python train.py --arch="quartznet" --model="CTC audio transcriber" --dataset="Morse code for random letters and digits, with fading, noise and interfering tones" --train_examples=26041 --gain_aug_db=6 --input="waveform_16khz" --tokenizer="char" --vocab_size=41 --norm="batchnorm" --activation="relu" --channel_attention="se" --depths=[3, 4, 5, 3] --kernel_size=11 --wave_channels=64 --wave_strides=[5, 2, 2, 2, 2, 2] --widths=[192, 288, 432, 640] --init="kaiming_normal" --residual_init="scaled_by_depth" --optimizer="adamw" --lr=0.0016 --beta1=0.9 --beta2=0.99 --eps=1e-10 --grad_clip=0.5 --ema_decay=0.99 --steps=7900 --batch_size=256 --epochs=77.7 --lr_schedule="step" --warmup_steps=230 --weight_decay=0.09
Rows from block 2, named by matrix and row number. Rows with one number belong to one channel. Each number is 128 + 24 x the weight over its row's rms, rounded and kept within 0 to 255. All counts start at 0. Numbers have three digits each. After the name is the row's rms in percent of the matrix's.
# convs1: first pointwise conv (model.blocks.2.convs.1.weight, 192x192x1), inputs 0-191
# convs3: second pointwise conv (model.blocks.2.convs.3.weight, 192x192x1, transposed), outputs 0-191
convs1.97 093:147111122128139118082135107148144131101073142186134132141129088118137139159125143149156143119077135142099151137127139153105141164130120118109130105109139117110128094075129114108142155129097118127153149106158136141118128127136120137110131140102128158126160108126099113105146083153153168166106179099132107133084122115151125117122128114137117146146102086114145124168110160159087096133111165113128104112125119094151110133124111128085146147199182145125123106139132121158123128143139141121126084162147165110103163115144111110106123101099140124116085151149128152096149143093029154158
convs3.97 113:179177119139166167123142149151109142123167150115108134157164116157116157141159133142126165134134126095153136109142131179139103142136141134102142138114115114099125108158130144143130135145074101086166152145079155137154155166116158141114166122128136151148108167105151126167154142127122182127131129136153150127147148090092146154130112138171147166048136149144123145140131148142124159114155143094172139150126105131146138121103138145099143140108112116162166144102113156169153108124125177120115140144152176166160114166119149121119154100091152123145143142114135158108142151153138095153
convs1.98 108:122166150137128117159153152141125148109098173146137119119099178136115149113096096107124180089157132136173132134090141106161159137105136163162096097099159143157125151128116094129137135111136085135146111153119145155113113144033120151123148133124075071161144127131102127121113133126111157120102145107115114106135176147122148094128157110150117137104148113109142102148142117144141118143133107119124104128128149098131133084149105136154166099153135142185104105119167127126163130128082124120102127132107158133152141124104153131114126123101121158118144123158081079074168149130108123155
convs3.98 087:117092151127117137140096128158159153155130109144103103137115078131170140164143135162126128148120140137119132129125148109132131096139109120078098129118133123102153153158107125090144096132124109114117106142152182120149117146138164119115125101114167179197115107121162140125107164084117153157153114121134151141119127110111174136116118140160134153161135137146101133140141104125120119116159149095157107125140126116114118167144095108134141138141123123184124145134140131120136079095091144116147182141158105085138097091154169135152124116126117189101145085140114112117059164190121104132
convs1.99 097:115148102130131143130147126104142138178099125106142136138162128126173132136147053133121137170102132120100122175111149184136156106180151093133139097108171104152112128124107143076138118108136143140109133172145170124135103123081112117139143156149091118160156135190124134158148142114143093103085129080113096153119121149131122152150095117159139128145157136093130121152120089132115112112120141098132118102092165113179127140095179162123159127088128122117089127095147116151160111111116122103142135108159143146111129142103121149145157126148146163162127109142141138096113175134129121108
convs3.99 079:121105119119184111122123074118133112154132117121077134120116096102107062127147066130114137085152094107108111115095150140138122141132132128109147079130126130177112120125123121138154103112138145119141102114141096126108106148163130131134121118178090145108117099126177099088134142089111141128157107142098096111111082106102111077131118166084127117092156141120093081144144131133112106043091118115137108131122100119102092090122103105106141112117141139123141135113122123174117126143132089092105155144126136124133139132106168141078108125106130131154121102151160109139103125145128126162
convs1.100 100:125149160170137112114094104133112135140111147077151099116112098148080147130151140122134126114127088147149104114114114137109130175134091119112148152118108123111123164077125125106131150109167089086133141158144101142105151135069132139154149101111123114147098119120088093163115164120068106093088130138160131168115154104151105172117124133165114166173132158105131118132141185154131120122119136163118093107096155140113106105148123123137111111095139186149106112098131128122097146101082118131122095140130113161159106138129173105136102115128152149098090143115087141141122110109142102123
convs3.100 099:134128127144144131156082112092123154150133128130100134114135129147157152105119100163122131126138078137125125154108144098102182191116100101156137125118093154149111148128127133134117133126140148122098145108089145119150096099125104127102145069144126118150124128155106101078121153121120066109123115081132110093150098149139148125146125120059140145113135119132097120109097103123108162142097116189109107128126104147106105128168066133115111117093148108123130088110163145107151120158103082096108134110117122124094144152175092108096126126143115133136120152137118162163103175126130135084
convs1.101 099:147136128149108117086093141107123138096123190155123132118145140130152151147149108095151096159152097175122108176107150135107126111129124133124133135137062090106103125115120159138137147113142126119156135129165154114148107157128089131129129121160120133148118138187053102106142137154089124145091102128120135134094107087159136155150133105167113153143146179102103128156115114169117125143153120086103149095116123135123133177118112104144154113074161113122103123100154109112085136081120100112144101089131123138134105160129152124155162122131151124141134153168127098134132155139133082090
convs3.101 088:131128115171119106113128125118144107114093156103143101105121159096123148155096134147163145155097164144140116119143108118109118121142139136141083167137131147098113124147178099126171106140128112116155130108137140172106111105146199147169095156171154157112147114094155121136097125146147125120108136122123144151111119152160113183133128159129107117150119146100085089159113141154116113102149144077133112149143150132178126136151142098202143134178115094144118107125121142136154143123127129170119110154123121138131104126122116134153132139178166126158085110157107096084173147132166158141
convs1.102 103:126131156160144125097102139147104153136106169112153129126085141117130140082078122101014139101107154142100145149127140110132148125095109150168173137164120151121107154129134106125150149108138118142171138124105123108163137120107142169160129149159154115166124117125133126097134160152110125126155123141083107141117120089140132129084154137101135111107122127103117116116156133149156136128152082111115122123092158106159160128129093129120141079110098137110105115131159117136132112122093074167139130101111143108113151063091120116110102119107136134118107119124104078147166133116145164115
convs3.102 089:100132109130169144151126090104125140100108127123131136115154143130116181118099133154122072110143091132129156138151114097115114135144122128150153129128103138135122150156122152139128141165137118179138162113081130131130142165100115113159139088120121127138146123148154119107135142110132154101096124137138156125145153137097137158150152167136126147144102108184123155174110078128170188165149144164122056172101123142073110145120119099131132144089123115143118140113136173093137136120108120151134121120117153136126152125167139139116116088135103157106125150071097186142062139102137120112
convs1.103 101:157101109110129098135114119117127120147145126119146190152131175161155152179120154114081091155117118142125108108115106076149123133118150123120108140127138128138136144134097115135155116130122106122060113122104165143152161132106148149154083138132140128134165105120113147094104154144163141144153128150126099124162141124108116120111120121137087146139117119153146120133137161140106116094101124143108095128127158117133095117115110120150090082131173179174149117112096130100164090148142169112095094099127146146148120159108127104098089191126120136104097212120095103102124119161137134128
convs3.103 103:161159115147166165138182102115128141133128153082130128153148142109130167080145154121177100139129145086096105147128157145167131127114130118111131150158079154081117133169146137132155140144126105145171148139124149157155135104121110111108132095124139144147134127144164143101165179111133158142118104177139127141125138126159144120130156153116144150146118161121146168162075110141120150144145199141149141183136141114152126113111147137125127125130076150138116165107128175121127120122088151148116112125172149150144130105145170123142166128114160130139138150146162170175124152152155135149
convs1.104 097:171150129146110126085134098169146171104128101101169096139138105119155137157133095144139134128095143113137140151081162122127131156102130145161100067119095093121126084109101129101146130107124125112131125127154072156156122125092114107138090125142128092127134145149110095120152137150083140099109128142132123135118125142165139133115139122152112148129169139156128102103159106168098152107108148144112120085147096105101122123125117094110141176180096127094129086178124094175122132117076114127109103124137106148142146134107185113116127079159129139131132108113105163128166131088125141157
convs3.104 109:147074134127136114139110110129163140173108106162100160107098142125131097144132094124121076107103074133112127096116114120109153102154151160137162110124130128122179089116101129109127140073157150131142152102105107152100101112110081113103094076146090155126143117145131116094110135076117116104122130084135090121110126125105123174106119106094135144163127121104081127089117072140166137106142104153084097128138091127077147139129089133143130133117160160118163125117127125116134111110167112111122127090123145098121149124143086139099108103124138111137112120155098116140106151117127166092
convs1.105 102:137119154158141111149167087147133158148114141110130178125128110151110097133115144159115164145099158136114142148120119109116086156112196133150128154118143118138132116130122131120112092126102086107093132141163185133153143101168147124128108138130170120128140114133153160078102157120192146096161124126126137116137138155097099087138115133112069128136153129160146136138174121149150103132135094124111110130145124152125081108100121106141119089131183139129125085126096096095132114124177104133095108104099141174143163191118135081112118117129125155127122125152120095135147119157118136094
convs3.105 104:090133122136121103160139158134057078119118144096130088140121100143147136142113131144126152109137118172124136111103147096118073141114110103125108117113142109089093149146146158089091128142093091137136081101124153120144164162135152139127163174057138086166128121095130116159126111130108194134103133137126138152133151089127140100115097107147119089089141082091124109106125147109116060133070110100141115118114138112126123105088159119098123119121122127124089120139133116154101138121110127126154133139103134113143127150115124105142148161135139126102160114124124107114151108122088081133
convs1.106 110:142125201144101125167117115105123109145114099153130109110123110140102147080141138157138079152107131103157136130146104131183129116144105117095074153129129129112075149122123100144116125102150111132104124139143152127124109133098111104151162080143113141101119148152167093150116134146108111142106048119131131124122094122152126142136102129199145134176132140105136127152069107134149129112126094140113166133169152131106134146138129174146120124107096132151125131114162111146090119106097126110129140114115167120144099066111131166135126083087131118126113150118111124154108145099169095113
convs3.106 100:171130099128141111173125121120145112116154126119112139125107114124155170148123194135181129151117167128100154106152138145138112128122113162132165133149136141141122137140105140137114087168149134155194098082121162138130112170050144135107142124135173161126161096108142125148120151112118140147121160152163156132124142135152139164175139125131145127158128092145112115151131138090160125140145174154125093160128141105090070136148142143168140151116164127142120137134130163136133172134117153109157172139150111134140157167176162158112125104145128095160138175132118142135127131137152134146
convs1.107 101:154129122159194140134096098100129166118123144129099131108138172139181129127101086100114151176138146103112130171112154130156160094141144092109123111136102093119149139141110150112147126140154130111135122164139115089146103131127095081135112135139102154152119180109167091106133189103115144107129153114101095187126105126132162099185140133118137165099180133127128149076176142136113117158115122118126093100092116097112121125132129141128122133092152103104069118154127115173126108089138121144127107118148128135152116146106107129155099094149115135104114117139104127109134112124126142099
convs3.107 112:130144159127127110106117133124125118090149155090116125159125119132122174155100197152144129129108133137147153145112154145104090150151116137113139132144132123151108130116096150134145140177131107161152113121127151124127180168177143122162137125094160140138138142092125147163131163168127167183087148145119172102136184118102145146148140133184103155109121126146149148128106149098147121164152161086138123128131114120109131129095163128128142160085075107138142114129114128123137131148083169133166119155157161142136136149135166123162157133131127139119117124066177129097127125141139071132
convs1.108 106:110143070106143151095147134163107132145134132153121125094115152126152126156133170078073113116089134189110146177124115093135127161180105118125155138136149146178143148122103132123148170168117166162143128149161143141130147121097122146121165141124124115120133100123093154125122071152150143155089140104142099142145134127113118116094120105122156103140110092132150123177073113087133115145136114152159139141119133121126155128090083121135121141145147128150136114104135175144167131161132150102141149176105130109102138140120071109120112178132093143120131122164133101110137107096121123159
convs3.108 106:165117135143109175174154118109153126159120081152124153105119161103150102083145100120132135134121114081098113135135130133114175115147145143184173114149100166133140145131121104132114126103165155120138185147123118190152099110096112137093082108152121151095146150159131110104165136135113108111174155113130085144084132144156129144121101153123142140141117186170089139111119123152130157127149126145106123118114103126139135124117114084128112137111158118106161127151145138117142115134153134110087176127139155122091136124155087121109114087137114118171147140136114138160154136121110198120
convs1.109 097:124132151121053145112123143121116132115112142140166110134174114132147106150123116149099130143123133111091139159150121137090159131113138139135142143149124087142084092113143141132119116103138142125153155128149088122127104124143120172113120154125127108128128131156147123152163138093126102098137077112152139142127102172120174141110145107132135114175096168068124157104184079121115174113150107119103105074092127117106155159132167103112140125190085090141112137130133106078099117138132140104153117101131121101117107121121138099129161141109160072144135119120132140125071143122173109116
convs3.109 089:131090143166136103150098135118137156121095138150096111094085102141133090125131110141127103109121069108144151156149120112125132144174150160104168126132125098137138119107100122106111128110126123116144097106071120118104109146117070130112116093157124113129115157141093141114144133100104086101082109082154125083145144097118109141125107131107145161108135136154073124084104111129131136098118104123137125104157134144101110138088144112104159157093135124122138173143104100162119153151172100159178114109101116152142167136168104121117147121056110163136120146149154147117124134087105132126
convs1.110 099:136151109125142182115142119126128111110143088113100094098125109097140133096075148120108169132164120122144166134100138154131146143128104145128133158164098152147139157118153077160103156170149110131177112144124098137073156125134151096111095139109141126140112114110127130116119120153091158151117140161101141088118116090145114108161170135091170126141149081172126121112122100127104098135113121114144134150134127104172156112156112100107122117118095085127122109176128145156160123110085123174201159166139123123129158112131136144139119126135091157118114083102126111112134115121107164149
convs3.110 113:144131112114152143126134128151127084111114147131089125182121093098120152142108137151149130139159122114109119119126178120155132112123109097065151141159123160108149121146126120136144112165138106159166141121112142128148117109102172120151163139123127137127138083136195092144112174096166157144120122131102167093099097059164129136134155164135148123100120107150129170175088097107137126116136179130122104162130095122102093106136137153153141121135121152146119184112122143160122124145101182105134129176167133131149135100160161153115109102136128108122173117103134143114132120120107114144
convs1.111 095:170108157136104135125128076117114163195152073081138137141128113129075132111135145169167115136108124085173126123138162139107100126131100116135129131125113131137133148102123142154115133108128105085112115139136140103147138133117162089139142129112132144132137098136144150115109072149143154135143163115134126141099110099145070161124116141161104154117161113130129118168168151167114099109117128108123102136106156129141103112144093170120116108126137181122130118125118131087096194111060126134154106128145126162097157143119136087128121108077127143113069146124104134111116111160125157118
convs3.111 113:146131130139136195126179121104134176150127103151118157123155171108158127112154146147163134164147146105142125136157178126130137136154100130123159171150113120134122121112119105175147122155156165148146140156133113165193110113116113132119122096128148194146174138142154166081147126118124130151101129172120164119148144152139161134149152178138118141123113147163133158152096114112137126170165163121143114143150116095112117114128134152133187128145153137152151128171147152094157148158101159116112104142169128105154161138143142099145134109111171110160118149126138142138120137113096151140
convs1.112 097:115141091124088127095114147101115139160147157166116137137119126110085127179125096138132082106148098136127134130176136125075131158133159110149131107131144127104147137142146140123117124120147060146122129124104168132080079152110163184131122131139143149132132102115126103125103119135102105110144147151155138143123116077148130124170111162090102129095053106137137114114120130117116120132127116121126107110130130163101106121122129086184130145148180092123128176045133106092131157108154140126150126175118110078102142141115116129114113153134133118156128166144135130144143105102123115154
convs3.112 108:157134099137136126204157137117115119147155133123153121157133134102082160072117143129148140140105128075103078150150124098150126099113128118137143135158132173152127142141147139148131094128126130152152177116125151135132120131106170176134135126099133132127114136103136080136143140126163140126135158122107143139092116146149135108151169148142175174139098120134111168143116118125104127101147129125143088154115120091102142123102114128125168104151140182144086176121147149136151142120104157129089140142126103179131135152118139185138111094119144127094192107136158107143107149137090154178
convs1.113 095:122106098123137116099077124129120156125139088117116133133158168121086094105136105125134132120104131091146125109138108150126101165167116101129110092177128126143165117059130159136087132190142103117124165106138147122138119139139116088138117147123138120104124112114133101144132119121162142161186163090124125096119136156104153119129123133121110141104103110132172159130147116109094108115124123135149137118149099120137100116064120115130097141211159127113134145145099138091150138130160156139140153156148139111076146127134132114139115128112077173114121140147098206109148135150130155116
convs3.113 107:137137093157136104118126103132128086153078118111138137143108146120121133126119123096109070127087122140103127168128139137125130141083109117144127129113099166120105137157165107154102102122125114145112113115088171122135118138122102084130102126100097113126137109134112119153125142102106123112103114065125119128120100147147158121141119140113150139145117101104071172101106112116101118106100153151111116189058105152105068126118105114176139114128136117074090147132081109146165108091137136133115113151174103147085124090123126113099123087126166125095135124115108158124175106095134137133
convs1.114 096:163160124136125139069128132127103096144148131105126132157132144153109125123164121052115125133100133111153105165086137096119111112150108111091091081130122115172143204153116141134135124135128167137121116107116171098145152138101148101120147142133103110134142099137110138133119140111115186093139146147123131092152101105130086118099114129138108116126150091156166145118103129159087129125107120155135128144134094107128094067102084115118112067083102158125146091157114119098132073164123128137124109118114123152098144127106125145131119124123131171122118156152134102103138133099114172138
convs3.114 104:155133111124131103115123141127110127141108108091130123130088153126107119141123104172107130122105107139133127149085122128135137167113120106137113094119145127138085147098161138105107173126055101117119120091070156118135129160108111151119194131106136122106075111111115170109115128157144140139135141147156123089132171165087122123092131125118127140117129124132129116123129131141107147124164127104158133108169121168122116125112162106099121081076135116163146102070100112154136093109139133126147125094088190123140093111162150108147126159127075125170115136127137156135145184172141116142
convs1.115 107:135097131119160130142144100171132157160139139117154109081107115157134126111084126160093108096147135159154136090115115112126160136137115144138160121144151145138116116094137108128136162120138104086054122109164159089101076127118132134126129148101106140130143130132077141159112089144116165142124102099157119119108186153087128108155150127104136122129145075151159126146131147140128097145106157138123106110159115127146140099152125155139120093120132149117089078123115150150159149149115139104100117160130138158173129148153157120172100141124111128102104114184105136124177079158156130156
convs3.115 090:140120109115162126140110100169160111151090162122154147123153154150120128152124127165121141137111122159118115122108117125137146170125136153136138091136130138129099184162154074118128146132179128154131150127138107109144052111076112106110096107148124167131141145172100119095125132136130127105148110126154140175107146119115135140116142109163091122093110123158113151142129110152108119118113133087099107112123089114146103101128127108181146151060156095170154137133128125152148090086138152119142160087120150161117133141143112128127089132175124147170150151144127179078121156129135146131
convs1.116 096:098137080123120151128109126158098148158113139137138089171120135171121124130140173094149137128099136126176151145115114115114112134144164140116119118108140125148173179115120126131074146130106142141159106111128133130137148128127152137113149129111144121113145080122102134120141140142141142158119114108116140129140093167148124092110086114131119141121156071179132147122197143076137108135107149129183119150131102147118119117140082131125125144132180151142114130103095162120147093163111118121086084203133144116091171178148118074120108126116152124103103121140122157102116106144116135158
convs3.116 100:097152115196107177114118132128117159115104144142123119103118155134160123144136176135178098163127148132170140150145123116159125116141126109140124144127162139122097112134181112145170096122123133161145092178110125151123119128171133094137118141119086127152125136135121132175142133166155133154110137149079153134094111158163150103154172119111146122143082134133149123153119104099122133160107106136161142151124101084151111092143128121152126123165127120129096129165130149102127177129089169150114120149138110174155112134121151095140091171084141156137120065124110106125131159128098127159
convs1.117 107:119144154123113187078102119130126101124125128093125086102137123140135132122103149128093150118147122127124163183106159155113168158117115167167154177153112114110109146093145133113151170120143114104143163144115098085093113130116134168131112120137154124169154150169088078121154106124122109133156124144119130088117137101142135140098152141050166120131116136090135122109165149134117133138155099101111050128141135115098147174151123107113118126111135155099120097139145131173123131129076105148152105134112140100146136118126130089127132105121136107144114083109085149116139151120115153145
convs3.117 101:171132117135155099146144140129145133114156126134100117132127106106099157099161179168118138137128145156134147130132162214159115143140117143099148183147105148126110108153129119133117128131129115127165108107144131120135131154085148124125137134124166124120148153107159116126137145157136134068105164116145168175100123122136145158175149153152135110124130117121104155145087137119132099156103172118096100209135151133150147129112138161185150178129119171128139152163127135143141162123092127112137160181175142140169153139124146133110130155101122159089145133127127158130101122138143146126
convs1.118 096:118116099119135120159153094150096194084109078124121156133110082115090124124127151149126105134157157064154114108136096108098136199166116086150110146097123139135146122130154115141125097117099123159116138116137053124117158154128119107097083093096158180120133100100071146086122135129113140135114087155121137150134157150136147138132126162112126149112177120122106102077106116125137104138101128145129114122175126144130155097138124126130081127090089128126130122131139120121150136112159143120142132120143124089154116124169150142114113143145139099118127118089117123162154112152121121152
convs3.118 093:104128146151138121118068111122158111062143128128134136100080157123163124098114084150112162131155087127128120107155127118119144150149131095163155077131123114152095117093155133157170157113153168140169124140130094153101126155154088117151108131099134131112111131093108135128099079149115108155126106083107127143124184129139082133162116112176115133115114111109161121136146154152160148152130130129111104096135126129113133086120115113152121108071137125128108113195117141118133162144145129131104116083101148112124152103125089145146153153115123112139117162150113128101154142070120152104
convs1.119 104:129119113107149150121109120112117165133147125135132141179158135129128114107117143106101138117081156129152107097123075162143085113131123113152133093166107162120173156110143124145112132205131117134139151123126112159122184138155113118139112159139106162125101103110094132132116098117142149171128150075126099154137126183081123109113127102123115154099151091150166117123101145136103095104106141152178124132146120098096108100118136150111117135166127118166148122152067149107150120169148165114129154157101141154095163126148091144145123131132124157094132145137124173116115087162135153106
convs3.119 097:125119155165130149154099138127104136106153119141115147137160073124104122117169144133104187122145165123166151130146125140109141135143168127106136160170158130111132116102124155078112144134120135116137108164145123134110144171132135150121141146113134126170153137102125149137102114160158121154121122178114153150135125088154142121118139120145125104114130153152147134142141157129153079171177102129190148106164147101131175152090151128082115121138115143183126148161161130097069151165128187116152128134105117141170131171085138125157145152139131151136128154128144120114106082167127136133
convs1.120 100:097139105099123128082111137172129133132119116100130091150132154117120131094123113118120176154131097105162138141138125109117123123136121143089104131152120134119128142132100148128132124120109104169156160122131104129106171098127178128135123132125165123126158130110104153103141122151135124123130117129101146076132128132107132129120116136098243127103093133131147113110147111122108130129135141101150128156116140114125139137120125110061107128150055073155141171182115123171146128139134117123145220159123128093133165107102131152116137153148120154119136083094121116127131126173099144146
convs3.120 125:113113122135084126096111139110125127143154142115179102098109120198137155153130124118110120133123115135153154111108077090074125144119161134180096114079130088149131134103153128103121127112141107097077134122142130095124129137170136102099092145145103117142093123124082137116131091169111130115108145125161114135185148161110103097117093105130084079144137149110154093099157157164115115129114096122112156101128150137133153120149118103127112116124121079148142096096095107113122111123146088148118083107132115120097096125135114089125136153146137145088106143166096111118130127124174131099
convs1.121 099:128140161124136110075127171099121094068146141078119104146116127115144140101127128107089178122099073143155123134114149103119133161118125121131103114178120125132134150138131106121124147175117157164150143121110168121117138114139166110123123135161131109099088112122167126139101115118117151134152165116114142063136105128134111147119151137103188112104093121143161158111155119111125128126150121151132126151117093107134140117105138123045105134130159134105172121185140136156115136159114111148134140136093102112125178146082124113135152103090136157115115069156135131100143116091116148138
convs3.121 101:132100137117166148122129142151129136154119204103148149156157129156141143112129090159117113120114099135162151151143174136100154222094178151118124112120084139114092183167135137112091137133103132114103149108103166125145128153135091100111128119125137125166144144141130137146122142133105131163095145145140113122102098084107134129099150128104112140119129130090111142126149132170113127140126144106177126101141102101148131133115108110098095132091125130179131122137113116161107058086152186138123129104118150111153136107136147117098108105158117151139123174132130137096141154124144111126
convs1.122 102:137126121101107104106162130128121137128160111134088123139105111129126123132121186132164130134102103137173112125100110105148141103111120108138127164129143172127147162129164132161119119145104094087129152143088133155107148100184104114087094093141132147129108115112119152115099139094115149138130144104132117111168150119116150129160114122092109190128114121150144084119121173151080101135125129166159123142114106104122119096140114099114116110087149154187159136152113136122158170155138162144148140115133170130150145159140117143174115162137060145082067136131128128090142094130110133147
convs3.122 097:135120134080147119096093122114111098133122123126100143160173123146134117158135131155123119106103124118088126089093097124126142103101135125105112083073120108120172093143120087104179144110129096097108149123090138098114093123130129083128141081147089171111091089147145080103092148113093119102135131114136127099133159123102112148122118108111112137175119169126067085140141097116142144095138116130129105120171104129114108148150137122129104170141107102152127098089116113142162116096130127119162083131144125096138106094132154129128135141166112095127076103131121150130121164162124147116
convs1.123 102:162128135155121084117135116125137136110132115135150176135117121135066164135119138149136107119179123110141148142084129124116152112122120124111118134118100151128122152130110113148118122119131097118147132133143171128104107103103100086091118117128158110126105132124117098136127133143094163089094163179116141126119130140108107118103161138139099164139135132107049130158129164188103143142115118166080114113140148116129098098150125148148129124120109138165132114142134123156123148088122138129134092092132119180142116158158194125133118118159118160112088131109066094170115078069099155135
convs3.123 096:132167118110136114131164138090084119155139072154132155120133129119130111104164097114083121097140105063116096138146172136121167147140121134105131121140141102091132157148092153132074122130121137085157156148104128123150123118107057155085121121166135127138133105133153131112142141128126147119142111118142112124105107102124179143131115136098133122104153152152123152115127133103125111115102156192121130120153148165141136136132079138096152094125121129081106122161186101153112100150139123099126141096140149109122160187145113122110157154132137168123141174133179136122154142156149160117
convs1.124 099:127135142115115129096161110109114147146121080122145087137147156045093118148094109096115133091118107102133126127145134113120170094125093104100151146141137108120120126120123120144117125124143110144134113139116083117123182132167126174132135112117149116145114094144138152137151126094131148141140098127113095153138149098130060127134110106130134160114086115129104136148070098105117122137087126128097139134131209136107178125152137122174147137138117071150111148122163103128148129121116150125191166153116114106123148086120118162161149137086106145096144104149141131112135123083151143129
convs3.124 119:150138142151154140177155114113138154121136099152145157116149139086054102103157124141110134168112113118095100144151158136162123138134134144128182133138148146166122144139142136143118107110148136173178123122120107149160138134073155149141150140137145174100159154142130102122149119118142124142155112130094099182091100124168127143124137122136180112121087141157129174137098097159098159159131125149119108099148115109157135137123116135112124098132141171132125160187150156143154132131102146130112195123123126173138173156116124153112119087088117126125172115122132148135146139144113162146
convs1.125 089:113136123169127115152075113099127138127104197138149124144139130160145102091122159135116159148113135129136146126098129129134132099149114132113104142125132115144125209127108143118167122118129151086150141136128192132128139148118076122176146144158111145126139146096116107114127135118126163117139121126097154115120119129147108129143131105135133093126161118127105184115091127157158097096135098126088112128139084137150171139121106148106128063091153138098137075134157103132123134111081122156143069108127121177143111080124147121169110126176121147144108089167104119128118139133131155100
convs3.125 106:151080122075130110169120097122142126138093106120104174124075142111110073123142107106080106118106113086115114129131114095108154136116133122129140113129120095137118134162061130129101103100132111128097133111120117139148097087108117101092097106142127116146144095151117081075128128065093115109117098089145108094111098140128111141116121136108116120111135127148069134095137077129136114111096131147073103139104108148135116105123111120131130119143154126098134109125127091099148103089154094143100142104113147143084114116142103126091121089147153125115134133127110130169123136088122157079
convs1.126 098:121094111135150198142100076155117137152139089121112152115143156151065135123127149180157096173167175113122126145158158165123118121096127135112142102160153103127129082137151132138120099155139109136115104125122132097092126095153145116088136083124145134103129131126185112155132143111147173146168155137107104146106123138194118148129133156122113141125129122125133119141136133144147124154131132101119121147133178165158092091133121153153127130134112152123091184117130109142121178150116105145146128149136152129112135137130135094151137080075132095116087134137105174112127105111139100129
convs3.126 112:160110102129139170131171124170113144189168138149108121154154114115115130112127125112169125131092153107114095153105158127143143148155150110116164151167131116101143151157112102091179107158116118143158160130091169148177099124119130119122152113127147146153139132155162129128157171115140131144112112177092141118110128114111169120121137172128135150122109127144141176155093129150089118147163171139170146153149106069124120109140132145099141132128114143121133149091133138147159105122115155157147135149203144150156142145142171144106127129107155142143174119119166139162139137155105118134
convs1.127 101:134107152128097034150168119106145144170144131155122144158079116113100117126111139167151122123124133144148150152129111141126119104120106142114129104095098142125151144139120123209098105149097134099119127095186166129142119099119138087114137075130139113123111112107134125130101111118098171139092156171095152078101144103125124138120110143128122093090122115152080101164118135165138131076165101165122111136134083119131109096151131142102122135081139140129147132118129101094160158117113153121104106117087140151152137136120157119117150120098120140106136127127078113126138104140105117138
convs3.127 100:140126129149153127102102116157142134170134162123090125132133133117132177164150155157171111155086150173135161121114134176127111101125140152085147128152103146160159125134129114146131157147159094187143118109178112140144123138158168086152134109149093142116188119104136145119156182106128126150112134092136149110121132127127101138148153174139114150119120121132108136137138119109162114131085173122114116176124135144110119135140125181176149132108083117132161122146118121131153151137095176132160138175145131108136117096159133132128116089143167102089107129120114124098072098097138140137
convs1.128 099:123124082097155163162109103151154141140133079137117148105153109166141098120138146142096138180154128151134131121128121141152132118124145120109119131132201146138138138149138119135120138152153105184086125120098134115086153128173123139098136083116135163112154117118159159143151131128137138169173102108157100183152123197133141106134126107126173126127162098151160132105130143136155138160105171103151134097117146144117131100140148137119116121135090118182127175114107132147188130186117133118131134174121168129149128130145107139135105110116112156107168130096126124116132092165131123106
convs3.128 101:123092100096120180145127116117106137153122128149133098107093159138159135136102117131086157108142105106084111112106128085126132104119174107183147087122113133112116119098117125115144125075147104107115126133113065138098089117121120120086114174162089103123110094163111099101137128115114129139139093089120101117095151106114099078119109098119097095099122137106130089113150110136097143114124054137149145110131120131145079132130132081109112134146148112158120104118100153129095106104175134135096110101135096122104121134140105113139104124130122134137123098181086145156142131162113112108
convs1.129 098:103114156124145135072094107130124128150154130123112089076102108113111160110119133134134118136132078156097163171109174127115134090142138146147155164134137112151148109151154123065130163154111156167156126130134151123135127093151120151127107160147119121134117144121132140163127100152137139136136182090113088083092119146149132114121123113099112129159127094129129186129175141112114123121152138145130126120137115129116115136150111140124142138092153148136115121184098163180088139106134121193172144177112126136108154144138131112115141100096119145126073076122143102157137132143087159125
convs3.129 113:158159121067166121139140107186119104155133168116119131153139108136105143109137117135136122086147107118099136128128131129113146185115147154070108134140095153084163163197089131125129129115106128095146142117090178117141107119104120117112139107138139137114130130123151124116146139112094129124128143153133144125082138073111144135100124140119118123132151187119105137142135110107141135120109189146146103131127091154141117146137114164097089129102104146130117134072150140170058075100120128112158131132143114149118145132163136171132138110129091146118147145095157156146078140142131115114
convs1.130 099:161116144125108138136105095135143147185159142123128165155119112153113105145128138150136121167106175134152150128113128130120108107165158103145132141114145120089123128119130125115141119166087107058109142138146101134140182131130139134103107167128140151127119104134158172119117128130152156149146153106122132182144141162156141143146102125126081140112140095146130079169171145134091100120114150126155077136125130120145074084118132156129113115140165169147125108128098152119137149150164122159100090151134080148135131155113130056140127147106111149087092158132126107083136126162096123137
convs3.130 117:137135116074131063104079143133086104101105154096141114125114066152129131123118118122078152091131121126105165126090086114100105143103138104133118111085108093101115138135104122102093100101135101106113108064124115056087134138103133133093144121116129086130103106107122096140094123112114121109138131097126114124125128113094126156114084085146113117108148098084100121099169148107152093109110098113112113114121139119130142124119135147119114117107113115094085099112126086141091127106140117111205129107105100125113146137114121132108111153127107117101095107138150111100103127116122122121
convs1.131 106:123096115112090150146180123129119094100127149099137105133131112118073118098103113141121114105089120119104170104140116083139131144123129253131126161143150126149085155170107145131138125118160119118158156126143109132144114130138144095122095159118147120115138161125140120139118145121136076126140096133139131121120194144108130118126131122082132116197090152128115100120110110135134186128138115133117156123112137138126149156105160071159169139114134129141150141120137156154105148181142134132114150120115111096141143142139118124134163107141168100160093112149112103126127140114153144105
convs3.131 107:096157168123146135116156138111143163118128119112110146112132133144120185134158106147127137142159102118157155129117117142121120130212150214126144152140132100129133123137101161115120172129152172143135125119128115118124161121140098111122146130107153102130153117125122165120156140148109143105089121135117149149150205137128125107156126088148122102166147134159161140125166131142174121149143154107137132111158141135181124192099151118127142167108133130151130128159106081138175153142122127111151105143130189129164160157117111143130185129128156174131115126142126131105158107113135130137